Weights of a small class-conditioned image flow-matching model: patch size [2, 2].
Rows from block 2 of a small class-conditioned image flow-matching model, named by matrix and row number. Rows with one number belong to one neuron. Each number is 128 + 32 x the weight over its row's rms, rounded and kept within 0 to 255. All counts start at 0. Numbers have three digits each.
After each neuron's rows are labels from the 100 images, of 14976 (inputs lightly noised), where the neuron reaches its highest value: "peak on" is the class under the peak. Only what is clearly more common there than usual is listed. The data: small charts drawn from random numbers.
# fc1: MLP up (model.blocks.2.mlp.fc1.weight, 640x160), inputs 0-53
# fc2: MLP down (model.blocks.2.mlp.fc2.weight, 160x640, transposed), outputs 0-53

fc1.291:140152087113133111127182145138162075122167156163115165166136115121104117079176132127159172162178121099104107025208215064086149105199133099099147122149117168101156
fc2.291:105125099157117124139160162107143085142148138102158202153107083120126140085134148108130191114148174162134082123118128023151126137074226096110109110135136132116109
peak on: data marks; axes and grid

fc1.3:140117143133150124088105163119109141139098079096144105109111155139169178179138086114110097122146149154160153102124165093137124108012177089142111126117142073127151
fc2.3:106131159172142098105088091099131174125138138137135182063147145118116153097085021120135140160160125114126127169168148123106160130102131119156105115166169131085106
peak on: data marks

fc1.270:135080142158100101143136053131114094062162083149127140176110122109132115135201147119137116169184107125114107075137108147099179090127103148099196171125106101123117
fc2.270:060150113218174157155110108131186126126153100133149066141123081089087117174134145109039191156124139149124109089133105073118078118130129099113088101140083046135140
peak on: data marks

fc1.320:166117034108129097188148094181105158104141140171146153118169114065128180112153164110096127125143120117171111175095149207154144115037081184140164142158126182144092
fc2.320:120142120096238097113124075139174100148095122114082148103077148164141100176161132141139075145153127116149131115087133098134150074111074100144106109099109011162112
peak on: axes and grid

fc1.456:171117172139138180169111188127138000188121141091159119127109124113165139115114159110168124255093128111150141074109120119135157136089088166100144216079104131108124
fc2.456:135123129114118134159206172094108203139098166127171179123156160134121118154127155120100106136109157144121113157132136183136120095146100094068120059074154153134133
peak on: data marks

fc1.580:151090063107144081203145080205138149131113125105156097112153127122110091138116122112115115149134118125166159095164160151110119164062043187187188160138143115154132
fc2.580:107143092066164099129117062104132154166137133179087120133191106153111170134150124144112104140142124121158147149157145095115148138104061095154113037122099048170121
peak on: axes and grid

fc1.394:136142086126123061204072108146075130212141143143138160192140179161141125145138118154093198076126132100113087133042104115080088102149085152124104171175037093184077
fc2.394:185162097177146152110221178111145173136116132150168118140176068097113133141140148135140143158131176129139157138162091125093193106084176110085133102059100113133146
peak on: data marks

fc1.101:110114134145143144146143100122204081118156149129101073129159121128134154069085113097145090179097115107117109163095152055082175143136094109137114171120141143102186
fc2.101:129073151126117146100191074137094208124118090128152141130077120137085162134130121121118117189126110117093130124088125132161134126150121244144111161113097094128112
peak on: data marks

fc1.256:152108170158144068163126170149116107125215141129103116153149132132088174146150088166142105064168125183170137151159105159169164148144116108116177109165120115141184
fc2.256:098121124092111174106146129139080145169139140126098121127142141139062132112141062124155162091129089150103113115127112169114107183149114139131130110150125148117141
peak on: data marks

fc1.553:153108100130135196132102135061102161149190113117105180137137152111134099138154074115130142107127138121116151092062131156139106115117093101085123149143130090075064
fc2.553:084159118103198152107101105137197095105081134138132097134150145122175146178156076123170160054129137138172128136115121068096139128127107132174114143164108128144114
peak on: data marks

fc1.252:124083225115116163085152147153068124081078155117117144120154159150086107038178122109120111134140144125165100108196074150153156126082119135161112148117039129119071
fc2.252:144114172195180105163176166107134099145123141091083131142182090121119174128097124144128135101108152163094138122114136187165138109086024059145146086214115147230164
peak on: data marks

fc1.188:140168147111153075158144134140169067137172109125143095160113099110128125154162114111113160150120059139136101139180141129100121118158133100139097161141147173137120
fc2.188:121134130166174155144182164151066139106077122149081100123128149140123167136121150127084100069121184152127108160098143107126124157138119141122125099081180178098119
peak on: axes and grid; data marks

fc1.175:138101092101188166103183099110083124132168114112129132137097076129069133126188114130150140110075137084103125149063142130105170156156118168140141084112148095119103
fc2.175:083156117133096142110114166117103074173097111103117125159117106126142157099121119138111131132107118136122163137150183122112143143158141151125086115098152155195123
peak on: axes and grid

fc1.233:150122154106133182144134159154143141132090114079107146129110076153131101133143122141147120102109087058138095148161147149088130109083140160148085125159137159130084
fc2.233:116105173158132138156166130146115117147130134130122155093118136133098100137088076148111149166123150114144151124165132178096175167099103131179107214100117175143121
peak on: axes and grid

fc1.540:162068140147127099107139152131082111170122043125114188128108125138091139135151123098158140103147144126139133113126157166137171142149136121105223136141162134138124
fc2.540:108121125191192126156135139149146163153136071142130158169092158168121130100130126147154125089096158115157174160159072144131103180147118179141165141131160134164181
peak on: data marks

fc1.528:134118146133110165185085127113166127092094126154088159143119106130094121098147186103103122094102127107124133114094129143135104113131044172147150119127111140135033
fc2.528:086161100101144162170049145155009101147141140134143129152131066142089129089123157134149127140128066138095134134123073136159099131111148064107112092202043152146120
peak on: data marks; axes and grid

fc1.231:100164146126087117031099171102101159138117112151167145131146117085216147106141146141149082106118129143139094123123133126071084154069093125085067108151124106137137
fc2.231:142151130144176144119159223163096094119128165102181112104144144106214154150117124131168064172114093156142072138128137136112149017117146155135155173116126072153118
peak on: axes and grid

fc1.176:140114148108149082179162128138087120133028148108077215169119094138096144088153146134101052163100162096121091108133060015129110097170148146162124088139075140198093
fc2.176:114169081094173111117121149134074088136104136132185157159150105141137073152130120119126138184133098123132145140123080062143071107130164009139119104199097196173110
peak on: data marks

fc1.219:165076145140122114106130122132123110139123251133137131152000119132088125110157123141138129113149150121152114125151113159142255104133139130113171136129146140126126
fc2.219:190131167158146190130138120156083130156127252146139105154000131142115125159176129127111117106096174126122140138094168152168100172150131122145148124117132117078141
peak on: data marks

fc1.38:128168155087130046146155134125093093141207134117140148155093084162135156106151115099127093129152128176139118089212125117107121168135144090158099119143167135091215
fc2.38:122146043130162152140160180105111112104165109114077115140104134127092173147125129110108200053124176157130086123095138091140089168122126040088153080127185221065127
peak on: axes and grid

fc1.628:095150160102129126042166190099120162171096123147167142086146125110096157159182123103081119161195178144097127109172128124182082145120123121110127133192118142099091
fc2.628:163164121108123138145110211089124074057121140113170160141144171116177142211064105115125173141121122161181136116136117130105149113142155106147152129087137159108135
peak on: legend

fc1.607:091139114129141092138116144162194067108148155149105028131120114095095138047109129169149122157167125149105122103112177211077124153195150128158123109131116118139134
fc2.607:120114081142122105120127104111143176177130133114171186155115153130135132105082080142147107167138125104097108123178109065147174198136054155162112130191150162137142
peak on: data marks

fc1.139:154104150101151152117085148065092112109214119159062120108135112103139157123116067122130105138112140127173151135169144108124153124060156145197078140098118100167105
fc2.139:148122147139102114136115158177093102168143137140081133149116189167059108187123088119149086206114105081138076145111117124147154087127147128132197099092119156127167
peak on: axes and grid

fc1.609:106146042082108112176093173117089173142139148112092150127164145123162122096173112131139162141191071113080139179157155112151143112116178062180045171082118057128103
fc2.609:129129152119129155110133199088169097066131111133123107129126048130113155176140072105119187153090086106052114137078137065102214072157151110147036109083148102119110
peak on: data marks

fc1.92:149097148120151090129138057126131128118175106098127134136203179128135140138157103127162132146231152175085171103175082098118103098138145109153147120124105109146116
fc2.92:105133132180115134159052129140071063114143149134147115114120182090067093043114112131142093137104159157106158136159110174125204040119156132154109086022119161148117
peak on: data marks

fc1.615:138105165132114141169121082108100146116135135129113130194087118136177142098173114104113127146129176106107151120120129090106208130102149155149129128142153093103085
fc2.615:101110174170190166159153087111173132142083097100080095186085096135088092148147112127088125131148126123100121121161150080120158111107134096137109131082152108102108
peak on: axes and grid

fc1.417:162136110160119096119140111165103107142132179163193188151198145114126172151141123077157146099133203160144077063064154121119106170156159140072157164150139094082140
fc2.417:026110148183162179100162119106187110138126135129159187159131095120097113101159121119111102099111089086116119109240116122151143120115165110136182127093096092178115
peak on: data marks

fc1.338:129122181129150086165128185167164126122211165137097099180157146133137131074154129129156127090148145100094105156124121176127172139184083111141174153204121111145172
fc2.338:151135154100219133083110082116134100133148137151114099097114164136020150148142119117135115121121202124084095169110155091166149159156108155102157121131097162127166
peak on: data marks; axes and grid

fc1.492:141115122166130121124150140148126147094110080124140137170221101159133133133161120134121130101134114158134122138142142130168057146125149085102139110162143102172115
fc2.492:104139140098131108092150148097143140089127071167120128083169105127108157100083119134092139098168071148152151103132194136135180132080155130121125133141091123163114
peak on: data marks

fc1.481:156130118155108201152079149053177088136116088168154097138142102141170112075161127131107145116089111157129173142141163114108160178204099133089178135046143131080126
fc2.481:124142129115125133169093182092164138193122145114114142119174083126159079126113168126079177151151123121148114154147158096114091166103150118110132103046154144085132
peak on: axes and grid

fc1.50:104078118080082117157146109127112143172130096149109115131182130096147118074179140135170137131121096123115134114123101082132073092112054171108152104154094154136155
fc2.50:146146128119142177145054116135040109178151143162155111109078116062131119135114123136124120162112152089148129122148137183101233141116141114111119114038096063112156
peak on: data marks

fc1.467:120109103138112138134186122172087161136150081150147166144113076156110140113158107130093103167171178148103137058116142096100135162137141072185157078051113175156163
fc2.467:137164128086204176101142060114104105165153130154092111126134119115059089135127100121130168077114128129168132141152103119110102159125135097145107145132054150078152
peak on: data marks

fc1.442:158152083163102144112194143146144177146098118129152082095038144099178067146177129133146127111153163161125165114154078155092136128090093170133100144061182144122110
fc2.442:088101124104088109118104100148150091158143124099171143089104115114194093124138089148096099149168119143139137130142149162156129182151122098157145106087114098128100
peak on: data marks

fc1.372:117075162092182149112183125118099085109247150147126150172160066116073105197164120098123096094130162087101139107170098063136141141157089156139172113150143068148110
fc2.372:129115170117099159133100240143153113107116168099162123089166124117097128155148100144105137112121113132143160129217103116064148106164116147146123085094123164078131
peak on: axes and grid